config = dict(
    encoder_arch='swin',
    dataset='chords played on synthesised instruments',
    train_examples=52083,
    hop_length=160,
    win_length=400,
    loss='l1',
    decoder_norm='groupnorm',
    decoder_weight_standardization=True,
    decoder_blocks_per_level=3,
    decoder_block='basic',
    optimizer='normuon',
    lr_schedule='step',
)
Rows from block 3 of the decoder of a small spectrogram autoencoder, named by matrix and row number. Rows with one number belong to one channel. Each number is 200 + 20 x the weight over its row's rms, rounded and kept within 0 to 999. All counts start at 0.
After each channel's rows are labels from the 100 clips, of 14976, where the channel reaches its highest value: "strongest on" is what is common among them; "band" is the frequency band that holds the peak. Only what is clearly more common there than usual is listed. The data: chords played on synthesised instruments.
# convs0: first 3x3 conv (decoder.decb.0.1.convs.0.weight, 192x192x3x3, standardized in use, each kernel summed), inputs 96-143
# convs1: second 3x3 conv (decoder.decb.0.1.convs.1.weight, 192x192x3x3, standardized in use, transposed, each kernel summed), outputs 96-143

convs0.106,202,224,183,187,193,181,212,204,211,209,203,201,240,188,188,208,192,193,210,225,218,182,242,209,194,201,208,179,183,214,193,182,182,217,211,204,189,191,201,237,240,193,216,227,217,200,236,202
convs1.106,198,164,203,197,212,196,177,197,149,184,155,192,183,183,198,195,183,201,190,198,167,236,186,215,227,173,194,206,224,204,198,206,206,200,153,170,188,209,236,170,178,170,213,173,178,212,189,222
strongest on: arpeggio; marimba-like
band: 4000 to 8000 Hz

convs0.128,194,199,181,220,203,183,200,206,213,194,191,188,205,199,171,194,169,201,200,186,201,184,204,197,192,189,224,225,208,223,248,195,216,194,184,202,205,184,196,194,278,209,186,220,191,216,199,167
convs1.128,202,183,230,171,204,211,197,193,196,196,207,218,194,202,207,216,203,223,186,231,166,222,196,199,210,195,193,173,188,212,202,197,180,180,186,199,186,191,180,178,145,190,217,180,192,220,187,225
strongest on: saw pad
band: 1000 to 2000 Hz

convs0.165,194,206,202,203,215,195,190,215,227,227,189,208,188,198,209,201,204,230,210,215,171,200,206,184,211,211,192,208,189,175,221,221,210,209,192,211,179,201,185,199,193,178,236,217,188,209,218,208
convs1.165,205,176,200,173,193,205,195,218,195,198,192,177,210,209,198,205,226,192,196,186,199,208,205,211,191,211,229,216,222,226,211,232,217,172,196,200,187,203,226,221,202,198,179,212,208,182,185,183
strongest on: harpsichord-like; piano-like
band: 4000 to 8000 Hz

convs0.179,222,197,222,194,208,205,219,202,184,171,209,214,169,210,194,181,207,211,192,213,227,199,194,213,194,204,209,192,188,213,216,208,174,225,205,240,223,186,211,220,179,228,224,211,207,208,196,199
convs1.179,183,203,195,189,221,213,217,168,232,193,219,191,211,204,201,192,221,184,198,221,232,241,204,166,184,211,253,205,232,212,160,189,217,195,176,202,177,239,194,191,212,187,178,160,198,218,190,210
strongest on: square lead
band: 0 to 250 Hz; 500 to 1000 Hz

convs0.100,225,213,198,193,186,214,211,212,204,207,223,214,190,228,201,207,203,219,186,230,199,203,224,196,189,182,234,226,204,178,226,216,191,184,201,232,242,178,198,182,228,176,197,213,213,169,211,197
convs1.100,199,201,201,214,222,200,207,224,161,208,193,176,161,187,194,213,197,147,193,208,185,213,189,198,215,245,198,187,198,209,200,203,193,216,200,165,217,198,201,193,195,235,192,191,192,203,199,174
strongest on: saw pad; string section-like
band: 1000 to 2000 Hz

convs0.47,203,218,217,180,206,205,227,186,209,195,194,184,224,178,189,189,199,218,222,183,199,243,185,197,217,214,217,203,213,188,195,168,191,178,208,198,184,225,197,220,240,214,202,209,203,194,209,182
convs1.47,247,201,197,217,202,217,187,189,178,245,193,213,189,204,198,192,209,238,180,213,192,233,199,201,216,181,184,226,173,182,200,246,166,222,209,195,223,176,168,188,180,173,201,190,168,186,188,188
strongest on: harpsichord-like
band: 4000 to 8000 Hz

convs0.41,212,204,184,199,199,188,219,222,187,187,211,212,221,187,186,203,174,226,202,213,227,189,211,216,202,184,193,211,212,210,188,204,213,194,222,214,205,218,164,206,186,193,205,213,207,217,205,187
convs1.41,168,193,190,197,206,221,224,181,240,168,162,147,184,197,203,207,214,211,207,228,196,176,190,187,190,201,241,190,200,238,204,194,226,196,184,200,178,249,194,232,172,218,174,200,202,204,196,185
strongest on: square lead
band: 0 to 250 Hz

convs0.12,207,191,206,192,191,186,218,209,199,190,196,198,220,191,205,209,173,185,198,206,211,205,204,200,179,216,186,217,189,219,218,190,189,213,220,224,209,210,180,201,222,195,209,202,211,187,188,222
convs1.12,192,204,204,226,211,180,213,211,207,225,207,215,179,181,199,216,207,180,208,196,192,190,208,179,231,180,198,211,252,159,177,213,203,214,194,209,184,168,216,189,167,197,188,212,177,185,227,196
strongest on: harpsichord-like
band: 0 to 250 Hz

convs0.39,201,195,198,211,191,229,239,196,193,224,193,187,179,189,200,181,211,183,214,198,194,174,224,200,195,184,222,202,176,195,191,200,196,177,234,222,249,227,232,203,206,212,212,196,216,201,194,173
convs1.39,179,230,249,221,169,212,233,218,185,177,215,204,166,219,194,208,201,205,195,203,184,223,186,166,183,186,187,219,213,179,212,202,240,201,185,194,227,191,174,207,208,187,211,199,167,206,191,201
strongest on: arpeggio; the note A; string section-like
band: 0 to 250 Hz

convs0.46,196,180,234,181,177,185,199,189,203,218,191,182,196,191,217,201,205,184,228,211,191,203,225,200,204,209,188,195,182,211,204,201,214,171,192,215,226,220,208,185,207,181,201,238,175,201,179,214
convs1.46,194,193,224,222,226,226,194,196,180,196,185,194,236,190,197,211,165,218,182,207,172,218,187,217,230,183,199,200,198,174,196,170,163,213,201,181,218,202,191,182,231,224,204,222,202,200,205,184
strongest on: marimba-like
band: 0 to 250 Hz

convs0.169,207,204,206,209,221,195,211,189,214,193,204,211,203,207,194,208,232,197,189,209,183,208,208,208,203,189,186,217,191,201,170,212,209,212,213,187,198,203,203,181,194,202,223,243,209,205,198,206
convs1.169,205,225,184,200,205,189,191,210,197,178,208,191,202,214,202,206,199,204,193,215,211,207,195,187,214,246,155,192,198,212,225,178,193,208,179,232,224,218,169,215,192,192,194,178,218,226,186,189
strongest on: saw pad; string section-like
band: 1000 to 2000 Hz

convs0.85,214,208,248,189,193,207,186,206,187,166,223,199,220,202,184,200,177,188,193,191,189,192,198,189,167,191,198,220,200,221,181,223,182,206,215,190,201,187,186,188,244,197,216,197,197,206,206,209
convs1.85,209,218,189,197,201,196,209,190,228,207,204,214,203,192,196,222,196,217,183,252,220,205,212,201,201,194,214,199,185,259,206,194,204,197,205,188,211,246,185,265,179,211,225,227,242,192,200,204
strongest on: saw pad
band: 1000 to 2000 Hz

convs0.144,234,205,227,199,188,210,192,223,198,175,188,241,195,183,195,178,204,194,225,190,175,206,193,204,182,159,210,206,204,202,217,203,183,171,213,184,228,189,220,212,189,204,182,205,206,199,175,182
convs1.144,231,211,172,236,204,185,225,195,198,222,238,171,184,204,192,208,195,226,166,201,198,195,209,203,212,233,199,218,168,166,182,186,186,209,194,225,229,214,201,179,199,176,189,185,224,226,190,184
strongest on: block; marimba-like
band: 0 to 250 Hz

convs0.97,220,197,195,195,169,207,168,207,229,197,210,193,173,221,187,219,199,196,147,211,223,182,190,185,198,218,217,203,217,198,221,191,219,215,144,200,206,211,193,204,221,210,197,199,201,236,208,193
convs1.97,195,145,211,188,194,176,224,190,198,192,182,214,190,184,198,196,177,150,217,205,193,192,196,240,197,159,155,218,209,185,177,200,211,190,205,188,220,232,216,205,189,170,203,186,218,184,197,199
strongest on: harpsichord-like
band: 4000 to 8000 Hz

convs0.174,205,186,194,183,177,223,194,190,233,224,195,181,181,222,201,198,209,223,168,176,214,196,232,209,248,215,180,199,177,226,179,185,224,195,219,175,166,202,195,210,229,196,208,176,208,213,199,187
convs1.174,184,213,196,224,221,171,211,224,185,190,199,224,242,221,199,191,193,163,182,216,168,211,187,182,211,201,182,195,242,168,204,167,182,196,190,227,215,191,189,181,178,179,230,228,197,190,201,208
strongest on: harpsichord-like
band: 4000 to 8000 Hz

convs0.118,189,202,201,199,190,222,180,206,199,215,181,189,185,182,224,189,215,232,207,212,216,212,206,203,189,196,236,191,190,188,175,208,211,202,222,222,241,194,221,181,223,179,196,196,203,199,189,192
convs1.118,242,226,215,182,198,166,205,184,184,192,220,216,173,181,195,186,206,185,201,199,201,169,210,180,202,235,184,189,187,186,216,167,222,208,187,185,194,194,184,196,198,158,157,200,221,182,192,186
strongest on: saw pad; string section-like
band: 1000 to 2000 Hz

convs0.123,226,192,213,181,197,194,221,204,203,211,175,202,181,211,187,195,179,213,174,171,175,181,210,192,198,176,193,216,210,204,185,193,199,209,199,198,185,199,182,223,197,203,202,230,208,174,207,201
convs1.123,174,196,225,215,203,187,185,198,187,172,226,213,202,216,206,225,206,215,201,243,181,193,199,222,207,236,205,202,190,210,224,198,180,202,216,208,233,202,218,211,208,174,199,195,196,174,196,187
strongest on: arpeggio; playing: arpeggio up; plucked string-like
band: 4000 to 8000 Hz

convs0.130,181,201,194,194,202,184,185,224,197,226,210,178,205,199,183,166,206,199,193,164,169,177,165,199,212,197,228,180,176,225,214,170,197,204,206,193,179,226,223,227,236,194,200,201,219,248,186,191
convs1.130,192,220,247,186,219,205,191,170,206,196,195,182,192,205,202,196,166,218,221,222,227,208,198,189,198,199,173,205,205,195,220,236,183,213,213,209,180,165,194,204,208,167,197,199,200,174,191,196
strongest on: marimba-like
band: 0 to 250 Hz

convs0.30,182,208,210,197,187,186,191,194,179,206,205,198,191,226,201,192,174,181,177,182,184,172,180,196,197,174,202,215,181,216,192,203,176,205,205,242,217,164,195,234,222,207,196,190,212,188,182,194
convs1.30,233,218,200,210,212,230,200,194,199,196,220,171,210,198,203,189,225,221,198,198,215,224,217,200,215,217,182,191,198,216,194,194,217,172,177,191,214,246,192,149,213,209,236,205,182,220,184,204
strongest on: marimba-like
band: 4000 to 8000 Hz

convs0.22,217,195,195,195,194,211,187,204,174,188,198,209,194,206,182,181,190,193,190,215,184,198,216,193,166,192,240,178,212,253,195,242,236,191,222,168,210,210,225,177,153,188,207,197,210,234,189,215
convs1.22,216,165,198,186,243,201,227,212,224,184,215,196,212,218,202,193,193,220,196,193,238,164,194,209,227,216,168,201,194,152,211,194,178,224,206,238,227,197,200,206,184,244,195,202,207,148,195,200
strongest on: harpsichord-like
band: 250 to 500 Hz

convs0.63,202,218,212,214,202,191,213,217,199,220,208,221,206,229,206,206,210,225,201,216,201,204,202,211,193,174,170,204,212,214,217,225,203,184,227,218,216,204,195,204,199,197,222,200,198,221,184,200
convs1.63,223,176,177,219,223,202,201,201,191,189,155,216,199,181,193,185,204,194,199,215,169,202,195,211,228,215,192,212,197,209,187,173,176,217,201,211,195,212,184,174,187,187,213,223,186,161,222,194
strongest on: harpsichord-like
band: 4000 to 8000 Hz

convs0.134,163,201,222,204,185,191,222,238,179,179,187,180,205,198,221,208,193,178,189,233,177,216,190,206,188,215,192,230,212,203,202,223,192,218,229,220,198,204,176,189,215,207,193,239,205,200,199,216
convs1.134,180,178,191,206,207,238,183,203,192,229,195,205,211,196,229,172,197,221,187,176,204,218,172,186,199,210,223,194,189,217,205,207,199,202,144,183,210,155,209,197,182,192,188,163,198,202,205,173
strongest on: arpeggio; playing: arpeggio down; square lead
band: 500 to 1000 Hz

convs0.145,197,199,202,213,209,194,172,220,192,216,178,223,218,178,216,212,218,225,198,198,227,235,197,198,216,214,198,225,212,196,209,196,208,199,213,202,179,195,156,225,217,218,206,220,169,183,210,215
convs1.145,206,212,183,190,166,230,191,214,199,194,214,203,215,223,201,206,201,223,207,168,218,232,201,169,178,215,227,173,194,221,211,184,186,170,181,180,170,228,244,233,203,230,225,197,234,246,188,190
strongest on: arpeggio; the note C#; playing: arpeggio down; harpsichord-like
band: 2000 to 4000 Hz